{"win_length": 400, "num_classes": 10, "shampoo_beta": 0.999, "decay_fraction": 0.2}
Rows from block 4, named by matrix and row number. Rows with one number belong to one channel. Each number is 200 + 40 x the weight over its row's rms, rounded and kept within 0 to 999. All counts start at 0. After the name is the row's rms in percent of the matrix's.
# convs0: first 3x3 conv (model.blocks.4.convs.0.weight, 160x160x3x3), inputs 120-129, a 3x3 kernel for each
# convs1: second 3x3 conv (model.blocks.4.convs.1.weight, 160x160x3x3, transposed), outputs 120-129, a 3x3 kernel for each
convs0.97,105,235,170,192,241,227,194,183,160,189,173,202,165,243,235,202,250,208,71,156,267,202,158,157,271,221,181,152,204,259,280,191,172,187,118,229,173,187,172,232,246,211,203,215,229,140,194,190,166,179,194,206,157,283,122,224,175,188,203,173,268,194,221,138,259,174,316,176,233,150,203,210,147,284,234,156,216,177,197,194,233,181,290,210,192,196,199,213,179,217,191
convs1.97,102,154,210,160,168,182,221,171,200,269,169,214,217,202,211,213,203,220,195,221,256,229,178,177,242,161,208,200,227,278,185,145,129,170,221,261,198,238,196,209,171,213,202,194,179,223,176,322,231,148,265,184,173,173,175,262,175,243,181,214,222,135,179,165,210,222,199,216,171,247,238,183,202,128,152,294,245,247,119,162,202,296,189,237,156,151,219,234,222,222,240
convs0.98,104,250,206,113,157,186,191,215,218,238,153,264,330,298,152,155,210,174,154,293,158,241,196,169,201,164,219,194,144,175,201,215,209,104,194,268,286,218,172,166,208,153,207,234,204,222,287,285,120,226,252,251,194,194,193,227,157,196,207,188,231,202,199,244,177,171,187,213,229,213,227,162,242,180,162,118,167,188,253,229,234,233,205,231,185,239,141,210,308,187,171
convs1.98,101,141,149,271,227,260,219,282,207,150,287,174,152,190,234,222,164,221,210,143,223,229,257,171,159,255,191,188,202,245,196,195,248,176,204,132,208,199,237,220,229,164,246,214,201,287,241,167,203,219,268,238,153,219,179,193,234,215,210,207,215,251,147,197,195,242,190,198,185,222,181,286,173,212,140,138,129,213,256,246,183,239,177,214,110,127,188,269,266,119,246
convs0.99,102,156,165,230,238,195,156,186,202,178,241,289,205,198,256,162,253,183,178,165,262,288,210,171,178,220,215,204,206,132,183,207,240,234,165,219,189,159,197,152,192,213,209,209,202,240,236,200,201,274,170,262,186,197,195,167,266,204,192,169,162,196,190,230,219,204,233,199,141,261,157,216,268,228,197,289,228,221,177,245,220,225,260,194,190,210,212,220,123,220,177
convs1.99,105,196,238,179,203,171,218,212,216,251,191,284,262,211,215,250,186,182,192,226,208,264,118,214,211,269,181,200,227,222,210,158,210,151,261,221,158,275,250,163,173,215,165,167,139,212,314,261,126,160,133,190,218,188,169,200,171,170,210,274,158,176,145,172,210,201,163,230,142,188,223,226,197,115,244,253,210,166,163,190,167,267,200,221,169,149,149,213,294,205,253
convs0.100,099,260,201,150,288,129,206,155,250,208,219,252,201,237,204,238,168,208,209,231,225,218,221,198,209,187,104,223,176,238,169,188,178,137,235,163,287,222,196,188,316,150,191,87,239,243,115,269,174,213,164,246,190,266,171,193,198,132,129,220,221,227,230,181,234,181,179,99,194,145,225,198,245,193,234,159,134,183,165,183,167,235,235,180,203,207,234,235,166,201,190
convs1.100,098,127,202,248,300,165,223,197,220,159,246,176,183,155,172,153,193,216,216,222,212,155,222,250,224,214,173,275,215,155,190,241,237,238,206,154,277,270,162,198,185,174,294,167,184,230,267,250,119,154,229,204,182,204,184,227,205,288,243,147,233,165,222,202,222,174,163,236,212,229,205,165,267,188,240,198,208,178,176,219,219,119,121,172,200,196,180,195,115,200,325
convs0.101,103,168,210,205,223,207,132,201,168,255,228,207,247,162,199,197,224,251,190,191,273,181,211,160,233,168,152,179,216,221,228,226,205,226,137,181,146,276,208,250,210,210,183,120,142,159,150,222,241,247,211,191,219,225,184,170,175,178,215,233,222,210,250,170,231,208,268,230,215,242,143,267,152,151,148,231,212,138,215,149,233,152,209,164,254,237,167,209,241,159,191
convs1.101,101,193,170,260,213,170,207,193,193,163,176,156,186,186,229,169,215,221,250,193,233,192,150,273,255,231,182,206,168,151,211,212,230,191,205,230,151,206,163,263,210,218,240,201,253,198,172,266,229,145,144,209,189,269,185,224,211,208,171,174,164,160,176,243,161,192,187,313,227,210,244,239,139,205,142,239,160,218,223,204,245,238,173,191,191,237,184,221,236,206,205
convs0.102,094,168,101,245,239,265,190,179,235,158,209,204,161,147,217,181,137,172,207,224,182,191,152,197,148,176,240,177,156,197,203,176,191,143,151,203,264,188,171,153,173,262,207,208,259,194,212,260,167,129,177,225,219,238,215,170,189,228,246,147,210,182,241,262,158,277,222,184,216,217,228,195,173,142,252,287,162,269,247,237,153,226,239,254,241,182,263,275,227,148,160
convs1.102,091,191,214,221,218,151,145,183,263,188,153,231,121,181,293,218,206,270,212,244,218,292,158,153,121,186,234,187,226,185,197,236,184,196,225,171,189,189,208,205,209,206,200,225,230,112,185,296,160,220,124,202,242,300,195,220,178,205,205,250,238,217,170,206,133,170,159,177,211,215,155,189,153,190,241,196,203,229,102,172,209,246,201,251,213,84,236,200,217,178,217
convs0.103,095,181,156,182,218,186,160,218,188,185,129,182,230,133,201,259,199,267,241,222,207,161,159,171,221,191,229,181,123,180,163,212,172,202,328,176,264,183,217,184,136,215,215,207,229,220,166,241,309,191,281,114,186,243,245,172,243,201,254,137,216,171,192,262,239,222,193,178,215,172,170,200,229,240,198,163,177,201,245,243,200,199,190,260,159,219,184,203,189,286,220
convs1.103,096,267,151,238,176,164,172,102,291,258,224,201,178,182,238,158,213,165,199,182,159,287,143,255,153,251,247,171,250,173,218,259,258,215,221,161,162,189,141,195,206,240,196,216,235,235,202,193,263,253,214,179,200,201,146,210,143,185,198,202,246,263,205,164,193,219,143,193,240,225,232,139,247,176,117,213,93,192,211,185,237,147,174,92,222,170,235,159,210,217,176
convs0.104,104,75,222,216,259,175,201,199,209,77,253,192,158,230,172,189,195,181,192,171,215,155,219,191,281,212,214,231,183,195,205,213,257,138,243,161,231,176,219,135,246,211,163,244,192,270,324,220,208,292,119,163,100,251,231,189,262,208,280,220,134,190,135,247,235,149,234,238,230,246,192,206,212,187,169,195,287,225,150,158,218,183,202,179,207,243,192,178,208,233,226
convs1.104,100,183,262,163,244,172,220,137,200,234,144,173,275,209,212,216,184,199,238,175,138,210,239,199,84,240,238,219,257,216,163,221,250,228,217,202,148,174,252,168,189,176,216,185,226,233,282,215,130,173,233,229,192,128,258,197,257,178,191,220,174,220,221,143,289,219,210,224,143,194,170,246,216,204,135,201,145,153,142,211,210,253,169,250,188,235,151,240,224,160,135
convs0.105,102,210,217,199,230,168,228,212,146,225,186,264,193,271,187,246,172,250,190,183,248,192,115,215,288,228,230,214,208,146,267,166,193,179,112,248,188,191,276,247,161,244,210,253,134,206,138,217,285,255,262,174,241,236,106,159,235,242,178,165,171,189,172,199,196,210,239,215,200,101,249,167,271,202,189,132,238,182,194,242,154,264,145,238,194,195,85,205,238,199,222
convs1.105,102,225,244,205,195,216,230,123,210,205,213,217,169,189,239,175,238,169,175,228,229,189,208,270,196,189,263,179,212,215,208,211,211,195,172,226,190,214,240,148,200,254,235,150,231,240,197,218,232,241,255,210,112,208,133,223,227,176,238,241,212,153,123,169,119,193,178,283,158,198,148,268,183,93,240,158,185,234,248,302,192,194,215,198,180,226,166,212,229,227,163
convs0.106,102,186,269,174,232,188,163,180,230,181,190,177,163,145,244,171,196,290,172,171,181,243,217,193,254,209,261,144,142,142,210,207,206,170,193,189,158,203,197,219,169,172,195,201,180,255,279,159,230,201,206,186,140,187,226,176,191,201,216,176,219,166,233,203,193,223,191,169,186,181,220,144,188,239,148,230,247,281,198,204,234,173,181,222,251,226,189,240,205,189,150
convs1.106,101,217,285,215,185,151,227,167,205,174,188,228,229,191,204,230,243,191,221,253,115,169,134,157,192,213,191,186,186,242,226,240,189,125,159,233,211,248,136,194,241,227,181,287,211,213,255,141,180,193,234,177,156,243,205,200,208,188,233,219,217,151,222,226,197,162,171,167,179,153,258,164,226,215,222,140,181,132,313,191,152,243,206,155,181,254,180,208,224,139,284
convs0.107,093,146,235,215,188,164,182,208,188,187,154,140,230,199,252,217,282,177,141,240,196,166,236,215,228,202,217,197,245,186,152,152,174,241,164,230,139,185,244,163,194,176,162,237,128,269,266,203,144,149,248,198,212,202,227,198,186,206,170,154,161,224,189,240,176,236,179,224,254,271,233,221,230,190,147,176,223,179,243,264,213,143,203,163,281,242,199,210,216,159,213
convs1.107,088,178,219,140,197,254,174,236,225,197,142,160,219,116,282,278,212,263,208,205,245,289,185,147,215,110,205,170,191,164,220,201,197,148,167,190,216,223,166,268,200,149,238,194,203,188,252,159,193,170,144,155,133,226,204,141,215,238,215,142,253,206,205,216,229,215,217,180,250,196,143,161,161,227,190,198,213,206,233,195,203,198,142,211,200,218,209,144,145,213,314
convs0.108,097,214,188,246,193,185,183,201,224,244,105,184,203,247,216,208,220,145,126,252,172,150,152,248,253,203,263,217,195,230,229,189,194,155,185,234,248,202,185,216,187,251,237,146,191,202,220,127,218,130,172,209,171,167,179,184,188,175,238,162,195,118,217,269,221,176,227,215,239,228,108,196,224,211,143,139,179,208,189,125,199,190,182,239,202,197,203,189,220,176,162
convs1.108,098,299,212,307,219,229,240,186,161,120,176,228,212,267,236,196,175,207,245,222,216,259,179,235,149,192,158,245,188,200,293,230,239,137,138,185,226,240,208,283,247,259,158,204,152,272,171,276,281,191,154,211,199,214,183,206,159,213,210,183,194,216,244,192,182,179,166,171,253,209,282,266,224,195,192,253,196,159,189,223,240,96,167,184,219,139,284,167,161,202,228
convs0.109,088,216,290,184,185,189,256,150,218,165,173,180,169,134,207,146,170,259,214,224,193,173,232,195,203,257,234,174,215,272,202,68,221,216,193,244,229,167,152,98,231,222,163,177,164,198,192,225,193,255,240,189,201,274,174,213,168,169,155,173,212,183,219,208,243,165,158,272,178,219,224,160,252,203,278,201,165,265,106,243,181,127,225,217,162,278,251,190,204,187,184
convs1.109,096,179,201,182,236,216,177,131,251,204,247,191,159,178,201,245,222,241,233,218,188,252,192,143,208,212,150,223,188,164,154,188,265,241,220,151,194,219,165,315,209,184,257,192,198,310,191,233,203,210,214,164,224,292,259,185,162,217,216,127,279,198,193,128,244,214,209,193,220,256,188,165,222,179,151,223,248,213,210,159,250,184,119,169,139,159,196,253,141,195,282
convs0.110,100,154,184,206,188,160,207,220,262,181,192,220,205,225,187,198,193,145,177,162,228,269,225,170,218,205,186,217,113,176,305,142,134,240,211,142,190,218,276,195,168,159,205,169,210,153,207,208,220,168,226,138,175,214,234,200,202,280,158,187,150,182,220,235,197,205,189,147,188,189,161,204,225,187,157,203,206,218,185,159,221,181,139,237,214,208,202,168,239,226,207
convs1.110,097,171,213,166,232,247,164,173,212,208,190,192,270,198,250,243,174,197,160,258,250,173,194,199,263,202,197,198,227,187,165,229,191,246,240,185,207,254,198,195,195,251,219,171,249,234,183,149,238,243,240,179,168,177,164,208,179,181,202,192,184,200,245,180,168,142,210,198,265,167,239,209,239,238,190,170,144,214,262,156,184,181,151,166,154,166,271,169,191,200,209
convs0.111,098,170,144,201,222,204,197,235,225,174,198,230,214,200,194,152,206,178,193,166,138,235,179,184,186,218,195,166,195,134,209,104,183,191,196,203,147,178,119,158,172,246,177,237,163,212,179,185,194,150,187,210,190,202,88,195,182,221,173,152,286,222,158,200,137,233,190,166,141,284,191,206,196,239,287,262,251,181,245,258,230,97,284,233,189,306,188,175,189,189,287
convs1.111,103,196,199,198,237,258,228,301,248,166,129,214,175,225,220,235,232,257,236,172,178,298,226,219,207,206,142,158,184,265,153,94,144,190,211,227,185,216,209,194,209,129,230,147,192,190,168,241,196,150,182,169,219,189,177,178,164,197,251,179,228,201,152,238,251,91,145,132,246,225,186,172,154,180,169,192,180,212,246,185,194,184,143,182,172,220,181,165,211,164,245
convs0.112,098,177,241,180,158,224,211,202,156,186,202,292,171,213,222,159,173,162,204,236,192,254,170,182,127,159,263,174,157,174,197,154,181,146,145,230,238,167,182,157,212,192,209,212,265,246,168,187,231,156,170,144,263,195,159,208,129,187,175,202,243,169,196,167,210,143,185,191,215,225,203,295,169,216,192,238,156,180,189,169,133,190,245,249,227,196,205,239,143,219,160
convs1.112,102,193,189,231,222,203,228,235,232,210,126,180,150,190,189,233,225,244,185,187,229,216,186,215,247,135,191,266,186,222,207,204,174,211,169,243,187,199,163,187,215,247,194,222,200,244,216,238,154,254,137,267,114,158,140,230,116,202,191,236,277,181,220,227,244,181,185,171,187,163,201,186,151,188,203,182,175,207,238,211,90,245,176,199,97,148,195,184,244,247,139
convs0.113,108,104,199,204,271,225,113,264,210,214,226,253,160,240,218,179,208,160,179,166,257,116,243,123,215,201,210,234,266,156,243,238,250,222,189,161,170,236,215,172,221,157,223,209,159,185,173,276,228,227,159,273,227,152,180,177,222,134,155,198,218,207,182,252,220,196,124,150,140,260,158,112,248,130,209,182,191,202,221,209,177,224,185,200,145,229,181,192,153,189,255
convs1.113,104,211,336,150,244,197,197,193,165,158,224,165,260,163,268,148,218,195,180,210,254,200,118,204,240,208,172,242,264,156,203,218,256,260,150,155,179,195,239,210,241,248,261,171,252,227,197,209,120,212,193,164,272,252,222,144,274,176,235,192,215,176,255,166,231,140,115,228,199,265,210,279,189,114,244,163,186,199,114,242,193,243,149,245,127,240,157,210,146,183,240
convs0.114,106,170,210,174,193,234,205,230,166,217,213,216,254,182,250,228,142,172,216,203,154,172,267,241,244,111,170,115,156,229,245,242,231,188,146,180,185,160,230,189,265,152,138,169,257,227,242,226,220,149,187,182,177,167,179,153,220,187,189,128,158,193,178,257,137,177,219,147,187,209,251,239,199,158,219,151,296,175,153,193,158,186,214,171,243,197,252,141,196,271,247
convs1.114,099,249,204,205,197,291,165,176,182,250,182,263,204,278,204,260,129,214,154,155,233,192,151,204,176,232,149,248,197,193,201,214,148,187,203,170,205,94,213,223,186,199,197,219,215,174,176,179,208,201,214,182,239,188,132,208,207,165,177,229,208,237,220,177,231,206,260,194,180,159,190,202,237,101,141,340,229,225,148,176,191,178,181,154,248,213,226,180,119,252,143
convs0.115,100,148,251,225,218,200,193,181,192,156,199,157,158,200,174,163,215,191,182,220,175,156,167,152,219,194,201,154,223,169,234,207,184,219,302,177,266,150,203,212,286,166,159,175,232,273,223,197,178,135,156,263,267,185,200,166,177,158,145,245,210,261,238,179,141,272,217,195,252,182,195,202,289,211,206,187,158,226,138,137,198,167,179,182,222,226,174,227,176,179,166
convs1.115,105,122,212,189,198,195,265,251,233,154,219,192,199,194,194,230,131,192,250,235,185,323,236,219,252,180,168,193,212,216,225,272,188,196,174,253,259,168,194,230,239,203,227,224,185,213,212,149,238,233,211,183,193,192,194,146,239,190,252,218,191,167,212,167,175,207,211,234,247,191,184,143,167,207,132,114,222,134,177,196,210,265,196,264,184,199,148,205,166,244,236
convs0.116,108,200,206,197,134,128,224,260,184,154,226,168,190,208,270,185,143,191,224,178,222,146,209,198,280,183,116,214,245,199,210,116,217,210,246,182,196,214,196,170,184,224,271,148,214,139,200,219,229,204,230,230,158,169,168,217,236,135,168,208,218,130,176,258,241,137,173,191,222,231,176,167,221,176,208,132,133,198,105,212,95,186,210,187,207,205,169,183,244,217,232
convs1.116,107,179,219,191,181,248,243,242,175,199,161,236,257,196,184,177,207,246,217,129,231,135,232,174,186,185,161,217,201,190,220,216,187,177,197,197,193,148,272,224,197,200,240,177,215,262,176,286,189,212,229,150,175,225,231,258,168,149,236,187,218,177,234,212,190,170,233,254,192,204,143,194,125,128,246,177,216,129,215,241,299,204,139,213,172,206,161,229,231,218,254
convs0.117,107,202,257,207,183,230,221,216,156,185,193,202,282,130,241,227,193,250,182,191,172,222,214,124,169,185,207,167,138,147,168,188,207,225,201,194,188,130,227,195,148,252,184,221,202,200,149,178,204,184,217,198,187,263,282,218,169,127,221,201,206,181,223,268,222,198,236,219,212,129,232,224,295,254,241,220,274,152,133,160,284,224,158,201,153,226,170,166,229,179,179
convs1.117,101,210,226,188,141,183,182,190,230,191,219,268,174,269,195,195,168,189,205,180,188,180,198,220,194,208,205,227,216,162,215,227,217,198,231,158,222,267,241,140,145,183,236,156,244,181,343,199,178,41,152,197,282,232,153,230,167,154,238,189,162,188,230,205,205,223,116,130,191,181,258,126,233,226,212,168,173,222,221,210,221,226,286,190,185,210,176,261,148,225,221
convs0.118,101,200,229,179,193,242,209,147,203,221,182,179,234,255,220,151,225,212,206,293,234,149,177,271,225,164,177,250,231,205,192,221,244,225,240,225,187,164,185,160,157,135,189,262,227,228,120,216,198,194,164,280,236,176,178,230,202,127,102,114,237,195,341,232,212,204,145,181,191,196,260,188,169,148,194,157,162,220,210,220,169,324,199,228,161,219,214,191,245,168,172
convs1.118,101,270,181,334,197,220,219,286,240,178,180,187,221,228,245,240,209,177,130,269,230,239,135,206,137,174,194,281,169,247,215,210,154,209,182,172,224,225,145,159,136,237,230,205,221,245,256,187,172,210,195,257,153,261,142,177,219,192,232,210,171,199,241,179,173,211,186,220,202,130,137,188,159,191,210,163,134,184,140,224,100,238,161,241,205,231,152,193,184,214,102
convs0.119,095,228,161,200,216,237,171,156,211,154,243,237,163,205,195,186,226,250,224,166,301,220,169,244,196,216,147,245,251,215,225,191,258,260,207,146,135,203,228,132,242,165,161,222,219,280,293,178,185,176,222,186,175,175,215,188,208,255,149,199,227,225,233,253,190,231,185,152,212,240,272,225,218,172,238,125,150,155,187,233,199,170,188,176,130,207,237,238,188,201,203
convs1.119,104,191,235,175,269,278,162,192,143,219,181,156,229,187,231,176,159,263,259,241,207,225,253,194,162,167,214,178,224,183,175,214,279,202,210,148,172,214,231,192,210,226,256,217,236,221,256,200,175,139,221,251,197,172,253,211,204,170,251,204,180,217,217,203,282,145,134,222,201,197,125,195,290,192,243,184,141,219,177,252,172,200,203,237,208,135,129,218,232,214,205
convs0.120,099,192,151,257,192,242,145,201,226,154,135,179,170,196,264,211,216,210,125,207,170,157,186,191,159,170,156,140,223,156,182,314,210,225,257,164,182,181,187,115,233,164,220,232,228,155,196,326,117,164,189,281,130,217,182,201,248,151,168,216,228,222,115,205,245,212,228,154,247,190,219,208,181,196,113,219,304,270,186,176,139,212,221,193,202,208,195,146,230,150,208
convs1.120,105,203,207,228,228,231,152,201,226,259,184,260,153,178,163,212,235,257,197,193,233,236,189,197,185,171,202,127,170,160,191,253,201,302,182,181,218,196,197,219,272,227,224,137,129,175,126,247,187,270,174,190,169,241,199,186,170,221,197,168,143,258,118,268,206,171,254,143,203,236,170,203,180,213,165,213,151,232,106,261,140,208,173,228,265,227,189,171,232,166,211
convs0.121,106,225,198,170,181,228,163,204,186,243,159,182,129,192,166,202,188,201,233,196,249,227,214,201,239,210,137,159,202,293,199,138,216,192,186,135,236,172,179,204,199,181,221,177,210,171,206,245,126,240,190,218,242,188,191,172,214,231,191,226,205,257,163,174,227,165,140,170,174,184,175,217,203,211,192,238,255,267,240,168,159,240,156,125,208,217,190,165,216,228,177
convs1.121,101,253,197,228,214,212,172,269,197,268,250,153,150,177,279,179,237,132,225,203,157,217,264,234,178,202,196,138,234,149,226,177,247,228,164,257,175,217,206,161,242,192,171,177,246,212,246,228,115,200,177,261,233,175,197,184,212,183,218,171,165,245,166,198,135,198,185,148,205,163,231,176,171,155,259,161,217,283,149,96,199,134,150,213,199,165,183,125,257,218,218
convs0.122,100,164,206,198,202,208,246,157,271,182,140,149,195,239,192,238,182,245,179,213,156,236,177,149,199,218,201,169,225,135,241,182,223,230,257,139,223,257,177,121,146,243,223,155,220,225,103,182,184,212,156,201,162,217,253,142,226,202,230,143,241,286,192,147,131,123,222,300,242,149,162,141,265,149,325,190,208,235,245,236,198,207,198,280,216,188,188,198,163,185,202
convs1.122,096,183,205,185,247,215,195,217,299,148,259,178,177,148,205,274,209,221,287,234,195,269,170,185,276,232,186,114,193,191,197,227,191,221,189,231,160,181,213,198,231,156,247,135,235,180,187,132,225,223,177,198,248,173,193,190,209,194,218,169,225,208,195,239,153,200,205,178,228,213,158,148,220,214,248,240,167,155,152,144,205,218,153,235,234,202,183,265,124,192,227
convs0.123,097,189,247,221,172,162,215,173,203,203,145,168,162,162,217,233,203,212,173,206,182,201,190,168,218,134,171,175,210,138,274,171,222,162,167,190,190,118,237,231,182,254,152,230,213,221,200,207,82,196,170,204,193,173,220,103,197,203,188,263,175,244,140,176,252,196,186,249,212,131,189,221,141,119,211,222,203,246,233,147,283,190,160,248,170,284,280,239,319,154,238
convs1.123,099,190,204,188,271,184,196,186,215,181,135,251,133,202,223,204,279,193,248,229,187,277,157,174,185,187,195,181,123,189,182,229,197,251,169,206,227,238,196,251,194,198,173,160,189,147,77,216,166,223,219,181,251,195,211,188,209,229,195,209,297,181,187,220,182,195,184,133,168,191,181,236,128,181,221,198,129,231,197,210,294,72,190,219,218,143,179,229,171,190,198
convs0.124,099,138,181,169,202,224,172,219,179,236,219,176,240,208,214,299,247,217,173,216,205,102,163,210,190,183,243,230,252,216,166,175,194,186,144,163,203,207,172,179,175,171,258,152,280,243,141,222,145,155,234,208,204,212,193,257,204,217,171,183,204,185,147,220,152,205,190,183,244,150,256,194,161,173,124,263,180,207,175,132,250,218,244,189,173,180,241,243,221,182,177
convs1.124,102,221,178,260,197,234,161,149,225,197,227,191,175,305,295,148,212,184,158,291,244,175,156,216,166,162,152,275,169,197,199,221,203,201,228,185,184,200,211,202,222,182,194,263,202,175,191,214,177,217,218,205,196,166,204,197,220,203,152,162,237,236,186,232,156,238,161,165,172,179,115,259,184,296,212,131,143,231,215,309,163,179,169,172,230,234,239,147,182,229,183
convs0.125,107,244,142,205,239,236,171,191,172,240,235,265,227,286,229,144,136,151,190,170,192,190,168,258,261,206,112,124,196,235,236,190,204,205,195,204,183,187,188,191,223,185,203,187,222,116,230,278,213,269,172,231,200,217,221,189,221,187,170,179,160,263,170,312,291,265,219,226,264,158,165,238,243,236,214,185,190,212,222,141,216,171,243,185,239,156,216,201,166,177,169
convs1.125,103,240,191,208,197,186,168,213,205,152,194,200,238,188,169,250,169,209,192,161,183,180,193,185,162,165,246,185,233,196,244,220,205,143,188,231,147,216,240,233,142,196,215,206,223,190,182,220,188,238,242,146,162,137,139,217,145,224,172,268,171,242,200,192,177,226,172,205,228,258,221,204,279,148,176,292,186,204,218,255,202,216,167,176,200,179,269,235,100,199,252
convs0.126,105,182,178,214,235,175,261,184,244,191,189,212,178,191,224,190,265,232,219,109,171,196,184,139,164,211,245,210,140,137,233,209,223,174,209,247,193,181,160,203,139,205,190,233,196,194,211,214,133,177,202,206,163,186,241,170,186,198,214,253,241,225,214,185,179,177,180,165,318,184,225,193,240,208,136,233,228,217,266,105,200,268,180,228,182,154,221,216,274,162,173
convs1.126,099,283,181,153,187,218,211,244,158,258,155,261,212,238,200,168,263,242,248,223,157,224,161,230,204,220,195,167,163,170,220,207,218,216,152,197,198,261,151,216,218,238,138,206,184,228,193,114,238,210,206,164,180,203,213,113,202,199,193,256,184,201,156,234,186,199,160,166,263,241,156,176,209,283,159,151,193,245,147,207,155,239,248,125,214,172,191,234,258,227,144
convs0.127,108,142,217,249,236,157,216,215,176,199,141,184,231,217,146,158,195,222,151,269,191,149,233,212,183,129,190,192,176,207,179,268,217,115,200,161,225,210,215,162,144,235,192,192,134,177,218,174,178,146,163,194,151,227,221,202,221,264,198,235,148,187,149,167,252,205,179,152,245,247,166,221,158,159,284,205,235,262,217,232,151,179,147,119,278,169,273,219,258,174,190
convs1.127,105,170,235,174,195,213,229,249,196,199,292,190,225,246,196,185,183,163,167,215,249,189,236,114,199,164,237,239,236,206,196,115,205,216,261,223,175,155,236,189,178,239,173,184,197,236,183,205,184,230,242,217,191,126,188,237,154,242,210,184,231,197,114,195,122,173,205,169,240,182,193,234,175,188,180,235,201,171,137,231,218,255,241,168,149,134,250,221,264,184,163
convs0.128,102,164,226,192,266,190,195,213,194,172,179,221,180,230,151,211,258,211,146,286,198,236,179,221,98,237,249,264,175,177,251,261,240,237,241,159,195,224,208,248,227,250,162,242,218,219,198,222,215,214,181,150,204,188,199,162,138,248,218,272,225,200,158,272,177,279,253,185,185,196,164,207,264,205,178,209,146,179,193,241,185,131,205,252,212,243,181,156,196,222,143
convs1.128,097,229,194,270,155,182,216,154,274,148,236,264,227,200,159,217,187,205,215,258,209,222,161,197,140,274,185,160,141,213,177,302,196,237,161,252,145,206,156,278,216,194,257,243,218,185,174,196,196,190,134,219,193,290,164,189,155,248,232,177,168,245,192,240,161,184,174,145,154,235,244,195,225,213,186,281,195,235,110,254,126,231,176,195,280,142,163,184,236,200,245
convs0.129,085,249,185,192,172,178,160,150,203,289,136,168,190,253,209,221,150,212,254,293,264,131,170,201,191,234,242,185,248,180,219,178,220,191,89,185,207,200,288,215,240,179,120,242,172,301,190,211,212,212,244,306,160,191,149,238,145,162,186,239,308,213,169,185,191,210,226,201,126,251,176,218,217,227,216,96,174,202,222,147,182,238,223,211,186,249,178,276,198,206,246
convs1.129,093,165,289,199,157,217,162,259,129,224,282,159,192,161,157,214,193,274,207,204,185,130,254,178,216,207,231,196,211,258,195,153,215,186,197,195,175,230,167,170,198,229,203,216,211,252,207,207,144,220,269,134,120,185,152,173,215,191,228,202,244,194,164,219,237,226,237,238,187,216,127,220,162,240,170,229,139,251,270,178,143,257,188,190,201,189,207,187,159,267,201
convs0.130,093,148,264,209,148,194,185,178,178,169,158,169,274,223,224,246,300,193,228,248,204,198,185,168,276,211,104,169,204,200,163,176,193,188,169,237,242,186,191,225,211,127,124,239,250,207,245,216,191,155,133,219,258,161,250,190,186,216,298,165,233,186,234,152,240,197,171,262,190,192,199,225,197,192,192,111,129,193,282,210,190,244,229,194,203,229,261,140,250,239,225
convs1.130,094,253,254,232,280,246,195,181,218,176,192,201,239,164,223,249,293,196,207,193,236,223,221,107,189,222,163,168,166,201,228,250,199,243,189,236,256,132,191,160,198,178,238,259,238,264,158,195,203,210,184,198,214,176,163,188,173,228,189,171,249,172,166,237,181,191,200,183,160,235,93,182,171,185,114,211,172,176,161,213,277,230,119,212,199,152,173,187,227,162,260
convs0.131,105,207,162,220,174,211,117,244,218,210,211,170,207,231,245,148,179,191,165,101,188,127,144,215,204,245,152,272,186,142,176,140,152,180,237,178,206,224,278,149,135,183,208,243,222,195,232,197,194,158,261,213,137,236,126,174,235,174,141,253,197,217,180,143,305,190,142,234,227,226,182,183,134,255,176,150,200,167,269,167,251,183,200,252,249,189,271,199,234,181,200
convs1.131,100,279,230,228,191,271,160,266,127,166,161,249,190,238,160,141,164,249,263,180,231,222,183,160,141,207,205,233,190,199,227,234,186,201,187,213,222,160,238,160,143,264,180,198,228,139,208,224,168,173,253,226,156,166,214,187,192,155,170,236,159,188,202,174,167,197,207,230,203,100,226,200,207,145,225,155,201,198,121,248,190,194,214,203,156,173,178,153,209,226,252
convs0.132,093,207,215,212,203,282,160,207,175,188,234,197,180,205,172,191,166,289,177,233,180,163,159,187,199,232,174,219,217,104,106,189,185,130,159,233,207,190,223,180,198,128,220,191,245,134,161,182,243,184,192,217,181,276,180,163,119,210,187,146,142,168,231,175,202,179,199,272,218,186,160,219,149,101,254,169,147,262,204,289,216,109,158,245,190,153,233,125,242,230,219
convs1.132,105,186,170,202,182,246,162,226,224,242,199,244,136,239,223,194,201,235,176,196,188,223,166,188,220,190,183,173,125,157,206,287,140,180,187,205,208,175,225,198,211,225,220,184,182,177,165,272,173,280,186,215,209,175,163,204,204,216,255,150,222,221,168,214,92,241,231,220,181,217,181,221,178,229,180,191,172,248,149,229,167,196,187,235,242,225,206,201,127,250,182
convs0.133,098,249,187,190,165,184,187,233,237,224,195,188,218,186,271,165,249,146,200,135,161,183,172,191,172,170,194,178,221,219,188,215,224,173,237,212,276,179,191,269,213,239,182,195,233,187,242,169,251,148,248,142,99,206,204,173,137,241,263,208,186,176,192,140,189,138,212,217,257,157,142,245,117,191,189,227,207,127,226,239,217,278,236,151,205,183,185,179,178,198,251
convs1.133,097,284,210,231,176,252,241,240,146,209,224,233,190,216,163,208,209,207,191,210,172,187,256,286,220,224,204,237,187,219,267,179,260,116,172,223,222,204,195,154,245,227,141,219,236,195,181,210,266,163,219,172,206,223,218,222,178,142,222,220,242,197,179,182,143,242,123,229,154,141,188,158,160,157,209,152,138,198,229,145,206,215,143,190,179,230,204,173,205,190,196
convs0.134,098,220,168,202,117,150,209,282,219,221,133,205,196,275,181,189,273,165,253,157,248,246,157,161,199,243,195,191,200,222,200,202,179,181,175,202,223,164,225,143,189,171,183,189,179,151,213,211,173,252,198,198,260,178,83,185,208,243,161,161,187,186,228,209,167,129,207,187,223,186,149,224,173,189,223,142,237,234,268,235,151,215,144,154,205,126,150,224,196,222,206
convs1.134,098,194,223,202,250,218,199,205,161,243,178,228,124,184,206,294,177,238,160,220,233,204,152,222,135,244,229,207,209,143,181,205,170,171,217,169,188,172,211,194,183,227,193,162,224,275,215,168,191,236,167,216,151,208,183,230,173,177,223,210,153,213,224,208,164,136,175,131,176,243,196,209,185,203,220,217,130,166,171,173,211,220,210,251,201,196,111,147,178,194,258